A small image classifier, trained from scratch: arch mlp_mixer, 9.8 epochs.
Rows from block 7 of a small image classifier, named by matrix and row number. Rows with one number within an expert belong to one neuron, the router's apart. Each number is 500 + 40 x the weight over its row's rms, rounded and kept within 0 to 999. All counts start at 0. Numbers have three digits each. After the name is the row's rms in percent of the matrix's.
After each expert's rows are labels from the 100 images, of 14848, where the router gives the expert most weight on average: "place" is the part of the image that holds the peak. Only what is clearly more common there than usual is listed. The data: rendered scenes of toy objects such as cars, trees, mugs and chairs.
# router: router (model.blocks.7.mlp.router.weight, 8x192), inputs 48-95
# gate: expert gate (model.blocks.7.mlp.gate, 8x192x192), inputs 48-95
# up: expert up (model.blocks.7.mlp.up, 8x192x192), inputs 48-95
# down: expert down (model.blocks.7.mlp.down, 8x192x192, transposed), outputs 48-95

# expert 6
router.6 088:527504495507434448507404554473561536513447508510521495532508515534491510501487505476543497495510474486499485471504526485451542484484515508523553
gate.0 108:482473451450487562520455462566449431624517461454500525546497477539474518466465533460538457472523456527439593476573490506496527489473488531447529
up.0 108:526574490546484522556538455447527541470471489476449475489573548490510517543398451574535497483530441520505438523533452462535500490524551472476431
down.0 105:569561561491530522451504487526557547430509517521509460494488429477519570475508487452544546420515466582485534429534517464417568486569473512506429
gate.1 131:534508472475591461478504525483505483464509554566534494524554446488503497554540529472512544537504475531505480486507538508536466505526501485456491
up.1 239:519549504421502499427452524464557437484560491513475473466522495460483513537500526515528504430481457564533445448534520434512536505488560470476526
down.1 158:526530523504519462490503538529479461539539495529510506534501474501477474534556470446551533533533491512529491463504514535550454498507473509431436
gate.2 103:442516436470538509498552469478457493501455521492464508434485500471486532522459462477496466523452531497554523481500482487462482465427429537464493
up.2 104:520548507521514481471560490510522562408508470527511436538437473505551457493468480427467503534546481455468437507488495535575448556547495552504402
down.2 101:485512482514515475534580469497482564497512539519484511450480493460437510459478536485505504525485499502492495526514511503534452466561395473509459
gate.3 107:482500452527491466559501496420463507515476591553511440561441490505531471457439486506512460477471491521490432607521495526519461495533505446536577
up.3 105:482476495557500499577465431447495514589493542552529460579493503502464466468418507474513475436499493506519520585500504485460505522534497513566556
down.3 100:552523472478469489488550549475416465534483489518485494493541538409429505459455505524480441528479514468547459470499534485505481485481484473475469
gate.4 123:527555587493462502544448476465560468518583491457516541518504457540441500430455501459546485435514427560505489525522504489521499463492575513543550
up.4 111:489517518463502569534450502496538516523509452501490461542475472574408425540598536475530494514536534477467590434490550511480477509414471621414556
down.4 109:535481553495539517487526537464569465506545479488470512446397492547553469538502520490552492543505478530485534441500446466480447528440553530477536
gate.5 100:486568495569461430517510436536499559508496506542556452503446426485540501473494547450475433507436453499516453550498512491459482489572513503569451
up.5 103:514508514467519569548549542457514494452520470445409558409507623483517545506483446590474530482519546424545508498463490503540495469446499493446443
down.5 101:554515488529469472502520532513508481528518458461470456457377478560490524494524576477484480531511469535493463516497453472493531529502550493520542
gate.6 098:506526461506512532513499449512468498471471556520515535555515481423518503505440545467528512569535446534459500537482488487446442503538516499483402
up.6 096:501555487517495484490422456474499503527471513500565523572502474462513575475464543481490499561495426529482574487547507532433435462506491475516436
down.6 099:501471587500572544515459459464471500503473498477495504454532507471531530499488508491475534391416570443484514475534470474490516458476486456444446
gate.7 091:449550480515553559457544595501502497517459516605497474481448485384597442552516440472412473526471507459477515472479524523514514532510394560546437
up.7 078:529513490492506397512524428476508478482517575405498504538477467527522558483522494488533518545532538451434539551547468508530433501485497475467514
down.7 091:495526459435532469550528486548535596488573528509530491482515455508465463463515558474515456494527412494562489510526521471573500466574538492411479
gate.8 107:420559607465526518544407497493519419594487486560444549544458496459450433561437503475505506453529465513521512442516532470556574427435489527512538
up.8 106:567489536520487528589435507545528544488596479474550474511518430560391507507502544476569521487560507527485529503543481506512477451489584574467494
down.8 108:531511497513526479527536502462536500515570482513526488469486492525514440467538576499569496505525463542489504539547510469529437511518509531475538
gate.9 112:488483443551488492504554534394570463454511477495496543492533551510527504422550513535527469517462543441514430505492521540513461544509489461555470
up.9 112:492493481537478486479573472523459510550474498455479527402594487517403453429552549473488503470435473491536557437504486451469524546485428527549550
down.9 124:516495491550457379567496483495516504550500504603517461489551433530461473437416561430555467536490441458523479483534488428453539438503507490536500
gate.10 107:507542458492524474507518522590419470488494509490473479457534519541489533506467521586490550537517535528525536468498448522497451492466524484469467
up.10 115:454495505509509545533485499418496504561448533482530533563506473490529455499481478455521527505515522409418570581487531500504495460541456498557605
down.10 113:477494522469428507504523473419486469468489483496487553459486480460465482564476417487426539469547515466413547525512510451495530478494532466541613
gate.11 064:506520517465494503514492532523534529407550521441479420412535523511415563453516549515476495526513485512547532431510465514575454447474488509519539
up.11 068:534632515469485503439479510502582475484497494486431509499461470449498537567548468541527505478469507526532489520542584526501433477494505468440460
down.11 066:471492489425544540542496519540452484493432512521537459509464510475546401451450425507561481560535507393558505535505448427477476548537552499520610
gate.12 110:539534471530564502504532473526486476489492504500506444542510413469493521492518531403557440516514506462481458521475567487534469542499504466525504
up.12 099:467417479524523477547561493528446549512473493501499551490478537582571508533489498548455529561501507466460537553480429515452466465515498550416432
down.12 106:474435490538485505528505446474514502467451578445426539493510520501476526485396553551430478520493503477453507546477472517431563467505447461601490
place: bottom left

# expert 2
router.2 104:502532516502466462499524458511571474483496530464556511406471547491477537463569493535490492511527535540464491516447523480541546530531475469481494
gate.0 122:466465482521555425471521478509514459481582533479563516473450489518482585491518450533440519474518492479516585495571511520525535505524429464515551
up.0 118:468532551458517398478504454551515491477477541532524443503444458498537551536514474506510523440548504526506493448540516526526566452492440436425536
down.0 112:481486511502494573492705525494584481496519517495490530515510544526540472480552436529497470417477516591476493511458454534513483530468449520557524
gate.1 104:540543493445514527572516544504491473473481541459498511603560550447453441499438410535547525591554523484462391534460462516444533484544533465434572
up.1 105:473517559471448510557469567436518517441451518459513517582510519419396532528438434489593487526562536522486465532464477560515539480479512456488524
down.1 102:555548463495552509498451517450456463479576497495504548498503493542444471518477514489526499527476515459511610503386512352439489492484488552542512
gate.2 093:447494541464448480505480589488510506457506466518545469529499518416451522487559493495492504532520527464471469586490490577453438463540409455585475
up.2 102:465516557451462513468509530497575489430519479540521460468474544387434454448521474502489435436466495468507452571493512550498521538554389469563457
down.2 092:543449529525518510500517481490536419586439477541480525418522565544492497514512507589530422538401509476521548558590480406509523513560546529475507
gate.3 105:444462562462526526417506483522529489537522483496549499457435487519523478496501528481413425503450571470443573439507544539527459543484465600480478
up.3 096:449474514486559493464551565537468467442427507544541490523500519477518466533520417487460550513511472470481536459451483586520552529543449523447537
down.3 109:455552508541543484504455496478491491522527472507485585483567477506482545524469513497536449454514493561497508447531527432532532494496504530502506
gate.4 095:497464449512562443556500503437591444510408511507537567508534487451557561423520407508458453478492505467439475525537576529477523418548541435546519
up.4 102:541441503541497566500515485466532521540559563442495557468585507475469531439531488533500527534560552523501498501515497481436481504493448503515546
down.4 096:549501471532483498535558462487466472543507443544538473478491539532507521471474442537481534496532546473525545555518461410527474523574526528498544
gate.5 099:535455395531493550491527530481514472485472486497526462512538481585510521539490515477501511559543525389466508509496475482516468489488540497509561
up.5 102:519495440544549564449542512529540492466508435454529495476557503540511534489520511505516566497543528456510541526422514455585470533469503502484512
down.5 103:519523476522446409538483516465496489513489534476536512486479509506564608505476511517480483590570476381513434479451466543547454503409507535510465
gate.6 114:469483497432474506459501465444480480566536529476454557452417448513511450483577597522507407477373500553519558501516527444471416471453459522520505
up.6 102:502505576507490446484528432495424513510498534517538552489522485582495523535427499458456575503480523445558472552487388523537470497544539407557487
down.6 099:573502540572481467421589501433527521503497483530514486482542484527541542452516540476470431532568515506540486569542549512480546478469494520433495
gate.7 099:488483469562521555490517486503460516489543479514529581503546491498497516493460473514475539551526530529543538575521486488488487506550518475545462
up.7 104:534518493468514505514443529472517535559415497455483429559458500490486532544492526490600502483535460469457466465475499530476447448455473552490565
down.7 090:515416499455468486504491539506467506444482504443506561536483474516521525500507515472469450482510496522461498492486510552519496547373550484559476
gate.8 083:533496515498592514482477489478491479531492535520575520501524472534471515519504481518503573517478574521515480429450488506528464414486528475505496
up.8 084:457533459470399523535540532485504508452538469462438492503439535460524481442533540470492392488472424486435532576497513503498518607456461561505494
down.8 092:548537503510497478497549498505493493525483497517526472477473455520539507494513480449507518541492461405526469457484462510538469532515503508472483
gate.9 091:486524457510426467517536469487491507495531527472548519455416498478456422439573518533459470498490493600503546495445539421477507550475531458585516
up.9 091:502474505513450511487500484492528492476484496478486502482450526475479494460651563497480431470463464515399569466485501478473493542461338587482480
down.9 093:519498460415463558523584454496513443470544461501485502500488569527443471517511471592507557451489538522462510536467498500551440447492492461573493
gate.10 102:439506533477492484516509468485536503497507514516566568486454500422449427445474540483507470492489442491500508614471510532497494528577543475558443
up.10 101:479486454488497512540462509477466537488453477500535496536482513490492441481536528483486531575489478464515483604498475540450435487561517444505472
down.10 102:468559456536515564496413506481546450510543576519482508424548526517506552521469507536559402507471535531525502483478504417497559551479486530527478
gate.11 104:520482491398515482492508519521500437523505545495416506541480495486487483579430538517472461493453533493535492466537462459437472492478598488461529
up.11 109:508545553512496491469496481476579520514537477520465511452459451570543481477509472473528477488463477520497474492582487543534484465453489522521456
down.11 110:496488468473514464440522531480617455505438459517489425490457530505469455529489463507501491490542415442531492538471568517556477549546553437515538
gate.12 108:503458522449440515597540431475565493546548514461493487472588525515440562490535523508552506535570547488531505528567475474428513471466502463488589
up.12 104:557469546513541507465477525427448501558502556500511476505484505482559476441445528471465513500416498459516513528447441536465476511521480548548543
down.12 109:463505543490456450572492445519460468516519484568473529552463489498479528503492493488500385483474509556560523491506507472510501457498541496440571
place: centre

# expert 1
router.1 102:494521522474524553499453531578524448543480475481428503489604432554463444499486520434521418510486482460452511457546493520534478520420531548446511
gate.0 092:558556548493509428501481454489506493544471504573496563521500472531486496478500521476507537572475422547510519454538458560451491488512488474479516
up.0 094:464540579500441435470460441475510480537525504562475544485483471536520502491593507477499542508471422521526526449558502525433476463498511448489497
down.0 092:489525519497509550480533511472489444468429497557530455452508557454520486479397426583517552491541528532499458488527436479442552529539570491552541
gate.1 098:457538581514479495467496480481466511507478534455529475484457516473538516514507469497462529588485539514459557545514429537500496478480463532509546
up.1 088:459502514443492509447506487456507522488510562516519499505413504476536503525510476521456538601521491495461488482561496523524492528543481513470552
down.1 090:537475501509540507531536468504400462585519486522553482481555520495470474575486560503509439447448512461534517520491478467533506542494529557557568
gate.2 111:529560523531513446483432469485439496534532494517487546466544466554527555465529535467497514497463467445481543545545515525472461479500473431498529
up.2 122:534532577489435458426431506498513469495500527575547528486529455505531563522503531441523522567469421594448488407605507493490523490503502468516455
down.2 121:570536511496456473474509577518525500420484446536550483451511489492486511495452465498503542520552527472525456465543444465431537510590533468506498
gate.3 102:465570435480545486507541509486505511544540474496447542519492443480553443495471495544517440407440443427501484492460512552519482509555486518516476
up.3 104:509564480445502451437523539475530501482522535498496577507491417544567479475523477454492461522416434480503531437466504549554501528477495501485496
down.3 112:559531424451439473409512548540486496473488493489536474462440489464542470517523449462578499467516422441602507512473531518521507526510519483518530
gate.4 102:492475495439538451442545553551436536425508532473491454502532514433519531464507500435498543504472462467544505439405509512495526538502488557435498
up.4 099:450518541475469534513474421501466436480487514487520508525453465480476427522515522469570471532521493493454590519559528466506482502455529478506526
down.4 103:480454507449483513520449594493507421518473480552476532524542528498439540527448490529423545491485549482497483471493496546576480530505524468564443
gate.5 085:475525495490451472508495475562531524486504534532465530549495508495506489468583452491532482451451508518600436520486480468520499476562514512517596
up.5 088:486472441430529499457538574488530418489439523546461548481504515550519465513531468491525421428481471473461589476498493494492533491487458478412573
down.5 091:508516485508529454459485566388523514497524455453525492489508485496517527546447481514490475517463512509436498497535515489494485521507470478492471
gate.6 099:436526463513560524468444561494476439543489502516482510498537427572561502469490495472429449575424472458487482469472512609468520475513545474587503
up.6 105:482530491456512528466493520517506471515539533517513533467496379573526476472527546449480459456468392533499509419502476565533514529449474471574481
down.6 096:556514476468509494494472541497516476480514383526542477407434506479485502558543479499527528518541482408535508520472552467524493551545498540462529
gate.7 092:431497512503489539557468437546518461507534511494468589506492521506483504500513512579432524466487520518499494468456511462545515576491514523543441
up.7 095:578516553477484478494496524439500488511493508529512423490491469417477518520526477476576472500504437492474449436520505496446568542494496513444516
down.7 103:474457537498531533486514500520451535578497518552486438567545477489448491510551509497488473508457516470458479416557480523547507496538506544484533
gate.8 105:488523464575553461503492560478530507493549494492546436501496523476476602493491484560500524441586513516542496466488566552554570498471439513482525
up.8 108:478503492557501481480536561498541452533591492543500497469487485518487562480507512567489483434506526516543497438579571514513541441458382489490524
down.8 108:522514586505552509404569514456514553461550513478531552463464554531461464607554500527533471403527536520540545509491480515452505514503440552563517
gate.9 089:474498536425487503470488456448528481515491547504539546528493462513434484601492550537571523515517522570461566485567470480437468484471478548487518
up.9 082:492491481478507512494470634497517495469454550503503509549503536439506556575420433542492519518529499526436508472543484497469518522489442539467492
down.9 084:494545487543506518536478509494505447525481444524499463536540589495510493452506547553515495465533507650495457611582478457505466508509483514551472
gate.10 109:523498554472478505557546439564501523488442461508503492485528524480503437474487554460511427471481473517509547458538521459479475472489506521447487
up.10 102:457474498498475502447539538503491427469520485495474509487454537441510499467546493501454452483453512427386563502561654472463492497456409393503476
down.10 111:465555479458494523588531505556425459455476516508521526482511521475477490468447476474546524468502463501555444525451394497582509494519534490487501
gate.11 111:440509561477524491414503545490461463481506535503646460501450511448472487498476446506450495549540497522494523480459511546515535542542459485485527
up.11 120:511491448507476462558497495457530562497491511548447543544490475547562513486523537491528532490459501463519486538499490495485497413501540494560466
down.11 105:430487533482453523466444518476561496515506507578482510537524501534504488440452468487504540561496510463503542481649540489491548516564558416521520
gate.12 100:475515468471535470469510418512500455551510518511469542485436493518562464547585538451484452456457514479483500481527507485518476489475501500481517
up.12 097:522503447476523530461490634549485479431469480522472497513550480427575517474498442472488475518483499501476500468527632483468552530475434453458494
down.12 103:475537459549554458514506568496496507499481538501492485509529502523563453398398427481448535490520506507585449555480437449540529473470477462462510
place: centre

# expert 7
router.7 100:446509474477499412476544473515475468505574483504484519518431513527535488503506500564487494482505539455523469560556453515525492460548595480550473
gate.0 090:424531485553528464502523496483518503457502496500589490584465496446518598504558524461504537551537519473530490506458560468451565494529501529453561
up.0 088:536471519457584506512469492497542477563467458467439473421473520565426459539588520497515454479504482515479532468508509480541443483439460561537454
down.0 092:464530494470513450503437506540504497534446498528482468562462471439419457539518466440572511583457446540489504494504459486500508437519522453479481
gate.1 089:527515509478496472482454469514530524549414565479514487470583477445564442471470481513499498490448499539437517486503533443547554497514480490498491
up.1 085:481494411521486491519524520383485425433514410477521570574486598498544578539443467517441568485548502454488514566430491548472528485496478412552402
down.1 086:526502467491494506453506471429525528522510485488533487501451456569518460535534480450482425453493501508420500517546421519581431484504512547426411
gate.2 102:501456529475567519532473498531499472499466481493524453518514486412528496500458426489544534554553551530416530537444503554507542468490423514460498
up.2 133:452474479508571455516537443503476453515524462507490462530491542483518450479546491566478534501459560484504505613456450527509485466542536473519513
down.2 111:544429496499438552513502434555432471479475515525491444491562504453584519507496532504440497465531536486477470537529479530500542460449500425503582
gate.3 113:543477527586558477516533492557510468459525450519510456529489479420528538518473515461539546549467520475503519495443528507424546468506516545496477
up.3 112:483507469557509427497510513457504438451501460568489437564446513462520507547466551480504512511473482444546498570443513482447493473524536478544464
down.3 105:476465510501457521515557434490505521482495568490491520515536490534467468484468522518496513476538523536489503493535569505477555445479575474576549
gate.4 100:540539480492504440442537459539532530511572453451482504462487548562470530502537534572529463491511516493495532421586537425430479492497510507399480
up.4 104:547503465475533470479478529476548466480509478498487484517417499586543546500510457490467450504497514502442499444530479562512475537528485568497451
down.4 100:544476462555503487573528513527531418533477494580594564443423557556508594536517559562502409492534517455414566511508465459433506471494462508524470
gate.5 094:588474496534540566514499478506531520510526490405515475482512547521449512493395473551526522479511592477511517422493515455529472520487489586419487
up.5 093:486504473470553493480486511391543452480488513498433570512414496469551564492508459478441460478473502487440439536478471534525460450536448546551449
down.5 099:480439545552457524594486499513521453530480533583401548495526511537510572512425555513451465515492574452432523512588531561409543515489518467469506
gate.6 101:436516517448495504484514525500483438472484501524490507468522503385558507526468476488501511503496551432491520491596552462416558486410484406504510
up.6 102:514490388474462462484441553484515501481536459526520509493539443568425374452516515475531453517529464498474492523473522555509443587457567455530504
down.6 101:538513509433444429510464544569521599522505582462517526493439450545535500481572553411536514457494504555456517561454527512492504477563525504496555
gate.7 117:532522493470506518527584479508480510541554517424492536543419475499452527536439471513521518402551502490509582514439506493537482434422478551471512
up.7 113:525523499552514458568527454604494522574532493506535501507482457574428434583432492501517587484649506516536481526449431541504486420478511509489556
down.7 113:448457476554551483509484546494532471474493497503532480474471494530443544451472489475503563542488488519539491542497522492573565566535532518470474
gate.8 108:564472502450558454524526453511534509516525530500499456477460480460574509546646504500464495566488517459393521514575483531449456515554454582507470
up.8 110:514506497500508593458485524468480511524473510429489505473557520524414514424469501513555520467507525484583508452433475457503544509394473442436576
down.8 104:421461573476452453562497454488507573536547498462424498565539460509483463504490518451457600477556459477406484574477471574443399498461510457492503
gate.9 094:517465493536526570551436510531518511485458476441491473503561496451475565478546530483474558523578470476437562537471522458531512456475496528478520
up.9 075:498470439471575560468451523475539530549492466543483468543500529528556450467469562509450491517502480455580524473516456474502448545527450441439537
down.9 085:480513562517553543418542488515510531520548520479511538549460503494492530465521405501576527466458572490538535562501524531527488525481524561470521
gate.10 075:440494480485527547480496512430505551548467459525416504567481508449480514511526569498563468468509457503502528390531475455534466499521518613485503
up.10 076:459474472504492625570469512409457476519483495460516488576468520417482499537429478499549547450574438443492558470459515478563535483488507576531474
down.10 085:524469532513495510491565476485459493551428481532406503490493580466491533488473479598421438509474581463509447492469541481531470474541512461526500
gate.11 110:515533497534451425468475528559515509453550476540484499465607410571459449479513526441510522506551448483515479528480466514455452578497523449516546
up.11 101:488516498539510522535462503501478605530578508480577450502527460562431457443516519490497535544464472550609536475501479496488480531536488564487528
down.11 098:435488472547510491578494400520447426533520490489543508507514486496468470547465491484474518505523471527490507425509475496452482491529439498476471
gate.12 097:516533559549435515536460455571499599550501573514511471463536465472501409445442465510456577570491479532517487489530523514545543539584526496509569
up.12 094:497438483547506509557570494495414438480507428398497567530525551500537593520563521498445527458568522452423539569473492565479492505476463467523432
down.12 092:532518528498532426499479497504514500497504430492474453492500464514524454573493514498509457429473455451507491498487474525526440504422514486484509
place: centre; middle left

# expert 5
router.5 108:471473449492567594474535559500442449487464531531490515512413561416556457510442494522431444512477504500495568476456507496465495502515414504488491
gate.0 104:512594566469529462493449424478570501539499466489448489503464507528475563571492564509506495478485458539524509502586485501569456471490499570459453
up.0 105:461529499519477482519530483463565419453452492578514499507481513424585453518531450417524471464490441508434503534519612478554528511510442443551486
down.0 102:431497424423514521477438493567456534444541580506523493505494518488501426544542466522461511538533563536570515487403514465496583469491465548410531
gate.1 094:483510513581463366529475481478584533476483433494593550523585489577489553474521522509526543533556501500477488504476475494507550488547505550552509
up.1 120:441487484529492481553489391436492530533467488547515561527480569527525483517578584562497509503515540576507564521463494413515471452577479516506487
down.1 113:485530530552452476522542579453556511475489496536449477499550507499511534473530553493494540540527454520482530507468562518475536455485474511427492
gate.2 101:486503496539454510521467391506551560502406451522442545537499423546483511544440530513537519567603443518526499548519440493462508471510524444488516
up.2 123:451430415476538580441492538486468502532492471562469487502416463455526430552420495479458423515525512512562553538508454467424515486529430472461550
down.2 124:471544449430569481452547582542501482541531452439499522482450549481515555509586503543504492526465519538503474498503490461523437572511511495592451
gate.3 097:443501481481536394475492403484493492482506499479537606537486492490486510514558522457576518446497509526485538500505469493528517474527539492451545
up.3 101:590535566527492535536505510513551556490539481475480393483547511562476546507447478591453543483532482493525417491564468503496505489488546515543453
down.3 095:467496542515485516489502430481531516491476420491450505577560484495436479400464537507450476546512543517434461467522497465544524472512559472503557
gate.4 108:488476480525443379519512448518505518487523519464577496489476466450468489417628590466519481509504414522448505518473464472499510499513535527553504
up.4 109:506541443469497507484511421536490507488576532422527504448442482427472473415562527515546437440459471486434480467472497447504461501476465604514509
down.4 106:539489423438512577481498490540468431526552526453556560486408505469433457566531449519531540493416528523501501476523534397529493489548489517532455
gate.5 115:530469570565506593532516538517483525529444524471536506457548532457499457503412506502519494505496525496496501485432468545482494558445443506506515
up.5 112:502528557503524464461531467493491516494489566462609519443480497518426475444535445497521473494473584510489514503414453539521481513526472525484561
down.5 111:450492489538492495541484503495397504601508502438431454571552498481524463494512513478445493499522488509505476510443398535495542484514525472482571
gate.6 104:544515517495448569466561564552501493449534443523573465534493518497513486511438541529497489522488499520412521540496523475487473527503469527442488
up.6 095:427502494427488505436456539529481495569476535522431572545486497479509485515520489492527538532463499474566525467527520552448455489473520517491562
down.6 098:472525554509490439481485516500661421498480453536455528507502506428468506529485527512454501484487452533450450481567541511491536490568522438471498
gate.7 106:515470558482545467474422505500525514567550478481505503547511569589519540543496485587455526502472574565464547510602450531467449447558498554465495
up.7 094:461425459478528511493465578489417493479458528550544494542500502426521441480536477435495513483499494489473558589481548479458482509568484443560558
down.7 097:484492456466551541437504469497435514384562517567468488507474496505603426508420473481428471531553508491543534474447529507524527472525494550429588
gate.8 099:517518492456456472492516395453560528510500504374488552432521437482488548426612476513492469487506446496485497448528512437534543502479485537565477
up.8 093:473514504564515421462538467497452518441598473533556477577481551521557538570493436544446555543530479514501472552522472534502474524628500533485472
down.8 097:524523493429579502464501510496502459536514466481499469466509450558451471504559553485530409506503461531489549474508505443525446474488532550466490
gate.9 098:492546483488493488483509463519448502411507492534508503498495511488486568451528465507478560435476427459537454499568523490547501526530487474509474
up.9 101:480455500515486501523525529465501480547511469441422516505547491545523530560446471516532497531506530439523501499512466489432542480409595512532521
down.9 094:548509403507483476474493496518486529565436522538513477477559508455550507500577567520535484525471454410466470506514437462537515517482523499488509
gate.10 086:520484493465499561559492449528482509535450505468466463406530427467485503452574520503523474518548435498438518490576506445473503481450488492446502
up.10 082:517463514539528528594522475539456529508493520501501442482525508489514493481515557452489519556571481510533484473507481459437486463505527509486497
down.10 099:508512480407524525473499563496524522516558485474582555438482543538518517465517456528558495491411537471520571547468501465535450549497507502562480
gate.11 097:521542568555519518491543518474584460483538450495427544477529507514524544514472485526491556492472474406442418531569521502466496551451494535562464
up.11 093:535556499451449422472519391517523517454446514481487460495478466473507496491548519460530483478513480518589466495467509473555519461567525448518482
down.11 093:487500454451538526449562468468433495506445605522527418530530540522529424524476484537414441530517524487467493518486482547489569492434527528497588
gate.12 107:516488497480522532450456537485515465520447451448410547461499514522486474522569510484498478495479579462502516450431547529444458493458467511561544
up.12 100:496564508496474496575530485480522494529536510464524482548517559499473537455475470614536501489509497481474480534548561517490516516503535513387487
down.12 106:467598483480510465495488547449523551508543527485496523504556495455521419531476436488499517516482412451513497557471462536470530555462495478424503
place: middle right

# expert 0
router.0 098:522492476525486487490518486486501517494499545524502483483541456476524524493459498456536580494521465521557456509555511466452469467535506475486508
gate.0 085:511460499535467471523532489452471473393561492444541495497457567511501568403512497486476500510490455472517471536525456517484533483517503564521416
up.0 080:557458480516492493563555500481429465421522509451538481489467529499501532384521481465480497538513485475483500514487454525509515485516443632521452
down.0 083:476536498536496513534585472476533550511551514472516552508503614452507483452506495589498491497534568545535549576476501490568544504534482474437503
gate.1 103:448523468484531516494481460493525512580455460467478543456530526520505559545488466531525573478583530480508520466518509482511533387454502515489510
up.1 090:477464523495499532469521535502442537503550498518577452511456513507472525524495490514487540515518547491564515534496538471455482463472387595417464
down.1 100:550521583491488498543552510537530536512462494503536499483445463574469501522522479460463499468576475494475480451496434522454479484494535512540506
gate.2 103:484467487518520374458512495497463481442472478481530443520470532461523545536531481442451494566490454495474481525476509537543540491561513570515441
up.2 106:484502499468510561460553495451537466421576520527548490436441507533438520457489480522548472486502532477539443473503509507527509488495418513558465
down.2 106:494563520456502475469510535487470535462526514480525538512510559490447484538470453585564448505511460530556442519519533524552544593485531479537518
gate.3 099:509464468439457510396492491464475547426515496507507492504478503476534571513499531478499548559484464542503510528594460485446496468461458502523441
up.3 093:520438497532451492487597471483475516429458514497496512474443555532591516460472426500502566481531484487470500563516467501435525532468381513522443
down.3 093:474507471518513553497549466483490551482529475522548568518525569507460444466494506551459461615509577538509515556479475463501512487496516481566528
gate.4 079:525474422478444509498535537447452553415534481508501532525449518479528564422478532496480492559518461519492477534543489511509504499499445522496418
up.4 075:514484484493462477494549540424489524412532516451506520483432554535524567438470455462489517534503471462526505542529502486480565508485442489541426
down.4 088:484510508534498555507572419515501548495527489490531561553527607517496457485477528592462483567533582553508523548462489473490501467495523458515554
gate.5 091:483471513526361454494517488458484520485472578588513539508534445494520528423438412509479541551456457514542457589592418525465532460516531452562468
up.5 088:556551546517529517519426546496595471535476513504532476464567527457499471578454471509522545486517547484533480493462562464579464544529595429453502
down.5 093:482475537481548553489475447575462479511513570533516515439536482539510518530533435467586523455453456545539528448543484496409500517461501561484503
gate.6 101:523425602545466452543487445574575524457527436530445502447530494588449412537539580449492532519523473502521530498530471401488491526479567541484507
up.6 096:469477481528518527495557483507502481589436548541496514499517451554517490446546463554500480421521525510486507439489515526540503415467428473604512
down.6 098:517481516547503522629516470488515434534469492564495469532570510482426433531459549504486552479543478469467470485483485430502612466496456490496519
gate.7 086:531514548502511400471446587509491471512490443609501446549440531432582521590499514480465536519462473519492476510520555555528493478477510432403518
up.7 095:526454498494522560495492458488551543455536474424538541418505455550429459471505506472500504510504502448465544457460469478541462595481504642541443
down.7 110:534477525514391492457504508446537478447441511514489439549466522436494511503514486535505527497584470537469406492516542523526534531523495479470522
gate.8 085:546539493542455431460498535583553470483464489455460474506505524482558521433477486475514445482442459488474475521502493507479573538479482453487541
up.8 077:519474553579532513545557553484490523481533501513516490497453510515517438477433449518514508494519479488420490557392479575480450521477450517531492
down.8 086:472542459495495488510600400511537540502485526528446548522497519504451429506489513548477491454509472471498526556546520478521476431507532460563503
gate.9 107:562459488543491510531538460567524530427482512439510500438508510528493438476532489418551540500543464503466513573448480491512544531459463502403504
up.9 109:533527494407496506463428511501496512441460520529506495552594496429439516574507556511488503538510473539526471442548496456587547433533613465494449
down.9 106:492521470542543480512391549454496475531469490494522446460446538500508533503526458498448525601473454547525481489540498512510504558517436520496445
gate.10 113:473541516488510460478420447482509431588454538590571598558507502419523461562442496530501537526458501536512549489539533465517478533543511441452514
up.10 107:454472503539448461517522506526479461439457499545432468510459559469589524494427478532429495436442456450452460573471546496468556518496492452584463
down.10 110:494519390496584556498460568533453420479490463532527464532472501490585493579515507526522545549489520489499532488463473504539483524462450502433517
gate.11 106:521484520653549510521526525568524496557470487484494528401484502540550491483460398481508529445491560432507552535418499470463517544496428545471514
up.11 107:479555513462488524522452506468487491490527558511514510560565470432429454459560534521478478525467497496517500489536532512539485506513611433600584
down.11 106:501517493529542457509461526509502545519487544525494477466477457543498516510519495441551492591508476589532501530530488538492525541487448554413489
gate.12 108:492428454504582558493531540504456507504496500475511482523469506456541505501485522460481490506491530469474537482448503575442517487447445508576554
up.12 149:481568555555438419557447515481534483466508478567512542492489488567502476489530464509456494529538505462472483547522483519569482525521568497543466
down.12 111:532468520515482494544503521481539531489446490534507452511467504444473454504525448502480522499502410475529466488555507487477479466493519491527487
place: middle right